Weights of a small spectrogram enhancement model: widths [48, 96, 192, 192], 9.8 epochs.
Rows from block 6 of a small spectrogram enhancement model, named by matrix and row number. Rows with one number belong to one channel. Each number is 128 + 32 x the weight over its row's rms, rounded and kept within 0 to 255. All counts start at 0. Numbers have three digits each.
Before each channel's rows are labels from the 100 clips, of 14976, where the channel reaches its highest value: "top examples" is what is common among them. Only what is clearly more common there than usual is listed. The data: simulated modem signals in the audio band. In brackets: how many of the 100.
# convs1: first pointwise conv (model.mid.0.convs.1.weight, 192x192x1x1), inputs 64-127
# convs3: second pointwise conv (model.mid.0.convs.3.weight, 192x192x1x1, transposed), outputs 64-127

top examples: carrier: 1.5 to 2.5 kHz (68)
convs1.186:143114113143102175102206126057159107098118105078107134140155070188063119115104115070080098140163096117171138068143133127014132049167081132141141097084132077146152148171170106054131116163132068
convs3.186:148185118120153122166102150136141119092143114101192121109163108122103163135074206107148104162143106121101143150124215101117153199179114098118110153141154154132128117094101147145196191123157164

top examples: carrier: 3.5 to 4.5 kHz (51)
convs1.172:130148108122120129190224210153181115148145079171117081170160155098060169136046137141103096161146104109129114138104155120172174141157146089165098073087166107112136097145070141160106176129081157
convs3.172:091133110189105092105132193122158197147142119140112126135115149110140125105161189084171108161144097125135133157096206111088123157117129081181129118142209105167078140130082146130077117103083164

top examples: carrier: 1.5 to 2.5 kHz (55); 800 baud (40); frequency hopping (32)
convs1.133:116092171181122048135094066111158104180065134123132177133122153122113159171170170104184130091144116142163112137124129136157138149125104133141180114116117114165084132097153142126140182164143166
convs3.133:083104114154141159112113103092104146140108123154106149200087134097125110138142088123039084191122159146108108089149013176141160197157149185160158127130070118156152161187166180155097158138120131

top examples: burst (87)
convs1.75:166172124165106184078147154139036145151120146103114134159092098171099138162218139090143111054094131169150091117179177117109112106122133139110129150119113067059124099100152090076123118136152104
convs3.75:175159103164117133130122120128118096110117146111131153158149126181135137121097124157132123125131141136177104064134108112117170121162126137175121124140104166025176121135144144127084147137149148

top examples: carrier: 3.5 to 4.5 kHz (78)
convs1.47:084152084125139158161159103144102171108121125065088040153130129067086095186113128109091139164165153152138141116135097117095131119128126119134153163160170057126125147109200094173144142032118081
convs3.47:142151163157157116116104136103200106110110159115138120133100121112103119121107124143135119037152118108122145146167210103063165128124125094123074142110122106149116180121115162083146160047101190

top examples: carrier: 4.5 to 5.5 kHz (54)
convs1.50:146144112124145078133160239110146150132135132077132115114100106118179100084068126137057169129166105205103104144112120143111122102156139085115129126177055162134100088167144103133107102187107142
convs3.50:112129092153066117071164132117092132149111179113163151104089112096117096139154121182106156147111149164093131123099070112118111051130126130126097127154110187110168141194200130093128166177150170

top examples: carrier: 4.5 to 5.5 kHz (54)
convs1.187:190193077144126135166160067135223160127108145133110055144116145136148147145079079163077138117133083088133136133126112136103122057160140120174117152130114094152166072127124028131135097094091123
convs3.187:158139078147064066143142128105121116113091113128075119082152174029091123185176137179142123135108102147058096136128034099180065104088138148094157132101104140141178140134097133176080164169115068

top examples: carrier: 3.5 to 4.5 kHz (68)
convs1.125:128155130151119074046150136124139185124137061136129145138134078133109124111116185174137107149145099109120181131147079102095149078094129140134139167137177168162051142089184071185155137105120153
convs3.125:112087081107094126133159134130057114135114096139126082078129118132137132151156140142106140182095139141159124115110076117186073097146128160069142137137131130083123115121134139109108112217138097

top examples: burst (67)
convs1.91:169095115124078153054145175170094153127095165113157137109105116157050158125104145163073175132130186101164166101130122081140092093140135082126182146189132159080203121129089173164107143172128090
convs3.91:164136165137110142122110109138133131128148120095164163195142113248120133131056113164166136165128106102151119114107132136130151233167113113138197149129124087097130117115174135111127075121147129

top examples: burst (94); carrier: 1.5 to 2.5 kHz (75)
convs1.181:121176127153135145168136088149104097127119158114180095143084165145179136203217175176099126106113157150091154094173134192135103130115129159132104113058123121134068123122125060138153128115134128
convs3.181:161116075137111143140096093137130150129122135104097136155141109185122119117120117163092129123121166158173102066100125177134146139167139160174153097142078159073166119137158152095086111107147100

top examples: burst (63)
convs1.132:102094113110117094148150076183138072149161140159106142164161137098117133164174124108139123105125101136171124149074104170122120074105118099120108126198157107118133139141145139161137123109152112
convs3.132:091104160101122128143111121133096148074153145116056139111076164133098120102214129099120096124140100118036178106139141145092100066111136153114144124138089077189132145184073101139140154100099126

top examples: carrier: 1.5 to 2.5 kHz (59); frequency hopping (25)
convs1.130:117036071055107135154186073104129126036113146093121128135137152196194168141099110105119107136109072142140135129159139090104139120222123125101161143126138121118159159168105159094158081060159098
convs3.130:089098090176177124106127110116117125078094124144129130113067144033135140136131161150097094087150085100060139123101098105084127086164128113119087148156171115150090138142114135113121148102063143

top examples: burst (95)
convs1.78:097120151143135178132160161138093162139127160133151103128211129066117104116170143135118079054097119149111138140085106109160103086109132134140100200147122140108119146184063121197142128191094175
convs3.78:180128124152145130116129133141138114156094107136155145176177113123155144143087121150136163133119164117192086089124125118139193188173140132154077149114133147085114139087140129143103109128156138

top examples: carrier: 1.5 to 2.5 kHz (94)
convs1.143:139123115090152157144128083123167149068118111134127156193154123133185136135112143204143096145165130086136154110111103100107156091149181094144106044113161154131163154136112128095147144217130139
convs3.143:166146131148153113146112129146193148140113164107137190190138139145116126149115102154151129096111126078070165161173173174085190126117114083145153131117093102133126179153128125121111129092126130

top examples: carrier: 1.5 to 2.5 kHz (80); 800 baud (37); OFDM (25)
convs1.105:153116112104124090138161065101086118115141151139113114094072160182111174162141092166161110121127147132144147177041139092134148118102091143147133127152046146128157124123109129133012198166089139
convs3.105:168129151115161118120106101120213136125135126118139160113165118180110113088078144087201120058129141105157131147143209099088175133117129156160153126103185084160149126061146180126076083114160151

top examples: carrier: 4.5 to 5.5 kHz (55)
convs1.189:094148067138113136160117139129161160185147115115124096133099122148078103154160137186137135086076161134157101129085140134124120149110175143141136132093113183144105119145110107133111128140149119
convs3.189:090111176125111111140141123117148141121154125166108109102112134118102119105174116084122149155145096105059172149142152110116091087119130111135140160110115079156095141155068129109171138113074139

top examples: carrier: 1.5 to 2.5 kHz (74)
convs1.52:150125058120095110142135202101133169149106155151135135152128148113155160116175140060158073167142092147125077118122148150050099109129116176140146126136128084106139115065159146150124189102123123
convs3.52:153125041194165118158134114138100115147104142158166131096114122112163184182155120172084128119160137116063105106125077147082124094131167090121108160140085165118124149147139122122132190103120134